A small model that answers yes/no questions on an image's attributes, trained from scratch: fusion encoder width 256, fusion encoder activation gelu_tanh.
Rows from block 2 of the image encoder, named by matrix and row number. Each number is 500 + 40 x the weight over the matrix's rms, rounded and kept within 0 to 999. All counts start at 0. Numbers have three digits each.
# convs1: second 3x3 conv (encoder.blocks.2.convs.1.weight, 192x192x3x3), inputs 0-10, a 3x3 kernel for each
convs1.25:531490477491496485458519484537551487553570551475450443590538432500565497482519466444509444552439520494511596506462471488468448439423532544545510520532511440459554483436502577539498486463584531518447489493537443461509557526537565515506495515521476525492476453461498443460499541529560448464501523479
convs1.26:504525448451477484516433521433533434529604494461486580549460437504556551527517520531490523474526535538590545523516468516522513485468433545542506637626518544571498553479477517576517491521396508517405441486477533490423480518480546497484493491494519416461484452473496509464524539574532551509512523456
convs1.27:433532509448483492476472465493549628485495556574504602504459561446481484512511558571469508525461499451450464505478495492444514534458444546514532502524502565526534470474452547502499569525508476502488486569499534477418439481498521502470546474530558534465506534496522483513496466485558460547484489447
convs1.28:493513500512580500535462555609416513468510500496546505479436486455462491489503498481536451581496515536518532535397541496499497519546419439499504435470461469522469483564492466415515469464463504530503583482425563491541526498475418504529460513511548558516578531450497496445531518586482510539537503525
convs1.29:523532552501550514516476563527514511468510528515525520493487549477468490445478530503447480547499467478460480513506499507436503436514488452497462515485548452505545496495551467476513508481481453503499465492523479462487438454475444575482511480436458511425462535448479471519455465441468464439442508505
convs1.30:490493463540619507521498436508473534482503487535480536543425528505462486504511481466493456490468445509479510470484484504462539549469538460493515511468516501484461484538463571448475469460428537548480524548433512519478450511449514527502519528485515473563490482542507491490485455418456457472495484522
convs1.31:437471461491422425550422457487504490503531512538459487529503496448509486474525565540515515477530541494528476419478460476582528465504527433532484479532516538525529519514518522459475470529567477506510459451480511526474461517470552541487508520452493510517526562531468527493476526471469524461468512503
convs1.32:492528493477495425483506516450521492449507469462493513527498394557496519503503548491418528522501489511468451488493491509525437532511504445466453540473437502522548476496502530590466519541532529583542513482506516494504451449447475525527496524583476609529476538533458537479501465523532442510480474507
convs1.33:515435482519524458549519503497513475436474488466547465444463478472531482473560574434465454463494545597474577574505484406498509490548493473505528465491433452512508452463474482444532516479540462511554573473465555548576403484532498457523505441456494533491497537541487423454525537453506549493494531525
convs1.34:490574482559430488483443446547475552536453515486412437497524542507504494500487452481480479499497492542469516473489435541457531458505474501507483465445467496509475467481502467463475517482544473452518558562458462534543469522510627468472501463489473456452510458466522495451543454519463389427484476527
convs1.35:485458451512469515502448428520465512500531519449543556501444485504485534448553571527533450512486438589565511441444535554457495546495476449543479467550515481460447506485502524499514481483476411437507476425389460526503482432568473568450513554498448566549549523473459515505439544489537560563501556522
convs1.36:454434497446479453469452478515533514561554534485545544465541511477556555504456496498527524551499480492447480500486456537493482501483492550475432517501502560568462538455421501453519446498434423465507433436399443443452432448479504443473513471465557551538553577580557602485507567476481591537520518507
convs1.37:472484522441480449434427470533464537506465477506526505505480482486481463533517528466509535526483544498474530464458498521529457527498572471475502492495455478570454478511517489502551435508469475438545475511547485433514458536474466458557525540532479528454488495492551557469434496498482537505516564504
convs1.38:482515506552483590479563544544433523559499492481460484428515546499486558403475481547411425422484422491506458516452428545455441474485521496468498519431470474530505487496499487499511501525506502561478530572539541550505460565469467484483452549457560524522502470479438475442477470498409504462474550506
convs1.39:505518449597489518526503482500525454449438483479493548516469529478463511456489495519550541531556489447552541501412498520442595512519490488531460509470503536457442456518470474541511506502506521547537498515505525514440509465477456516536536526513505419481497469494489560558478489506526448435464483536
convs1.40:402518454555574485509520463489501519539513519535491514459564508458541436490517473515467578516527575558524541532469486520491494561494547424464505478429408507423454539429492585536501539597513479481467528542444562472476539530508570549479549523493547492538449526510501495455538467478424531494488470447
convs1.41:527540513514473486503486517542435583477567542548571529451457497470480584471580549489532505502548600489499520458495416527522527499504476428423466455420578456603565511563492593528565494527527504534497473505525546540505531522456502506494518517480410461518428536508517584472470472506437526474500550526
convs1.42:436477484473479544518527511485521505533520508469525513448533508435467565503480458484463514534443546475517500510494417480484437476461469424469508487450491461465481548490529589491524496471462509545442530527511527514540502516488457473492448496454420486478472512518549473463517509502420441486501460478
convs1.43:470500478533497490562498467467550568534568539583465586444485539512575533547548529569486508558455536455471502529501575494471512484538517498531533500530517511496492480499428520511437531518460497479498488450431536468409503528469474438474597463532575504527526483487442470458505468493496462531499515541
convs1.44:538529492469453493450529512462500528495471449470486493544510464444487536469481571537516526559539521465514499557507483558526482465391438612483489629606490564461524502478531431507515496465464487515498487491501549498523524511511557453544447449568492456515449504475559523480553534506475541519544531481
convs1.45:466441511464449479522506486485522502519432483519507432495491458496523405512511523478472370432480414452439491532555549523560471563508600489460481486494455478547523432540557572554465487445448384461506413464518511512461468489482479480513466457541446510508518514508388406436526545503518522485492530499
convs1.46:411513460539541506487489511529498505499558475530511476555438515507507554528511532496513506514521576538528482488532549550446407472417504587586515545515551512512495512494496519511530421448503450468515532507493506525494507487531522494513518470443477478482413466447508472538448531525525505508558511551
convs1.47:509429544509541514537469494510510436501483461458485464488467469426593533490497472500554526435501513519480531485481532474515542540484538443535515487562523467478440504544488492483510523556451512491547530429559497495590534515444508492502531520484508484484464429489494469514498527465544452493456408521
convs1.48:459535477464519504506537557521509509480496510467563478495516525454460516508472475481488540540479472408449483511526414490470509520475461454438521397459442447409437483482551479547542439438469471547579512559525469454498460539476412465470464476507536531478468543450523470479527487470477508422523491427
convs1.49:484535484447557518548491508536505513569516459472485522496522481475545483455466483540482540541539543556456447505470500499465575564479482482485587399508570506558479505497498468479487512525522504476513568507414542552463471485473549525518521550482493519470481533551546520497433547403468450498517519489
convs1.50:446487541434453486490470429511410481453418473552457425518522484471479510460504499494466522523511572526515448531474482522541495484479480542529503502481548521476456496531527486593529453512501517440473502502533489483529548467512522511476503542556473441517531495510561556563537495502512383479407475419
convs1.51:538498488530463493403478522514489517505585507487563499539518509556513520538464501514490521535501468489536495510502546458546500465598514512501482454422488482484540382469431490494497489515589443491580426538539424482598482514446530469452483549470455482431471486461582505481513539552538398565512409536
convs1.52:538497480526533444572490464496430498519497514498554567500371482493417528474394579485482482479489489467518507529560575571462503490524529485517469469481491525495546564524476588544544560489521522568488451512474543492416474412516457484473569561519460522491491451516449491534461582462526509453497479529
convs1.53:545503475501561518573517542512531538449461470475554514491480453539491505451508483485485487447529538475551531494560495477504525588465482460512408455496468475490485447458556442498518517513466490517503500549482502612479497500499506521527506533503491486463429506547477524532418491592460521491546514467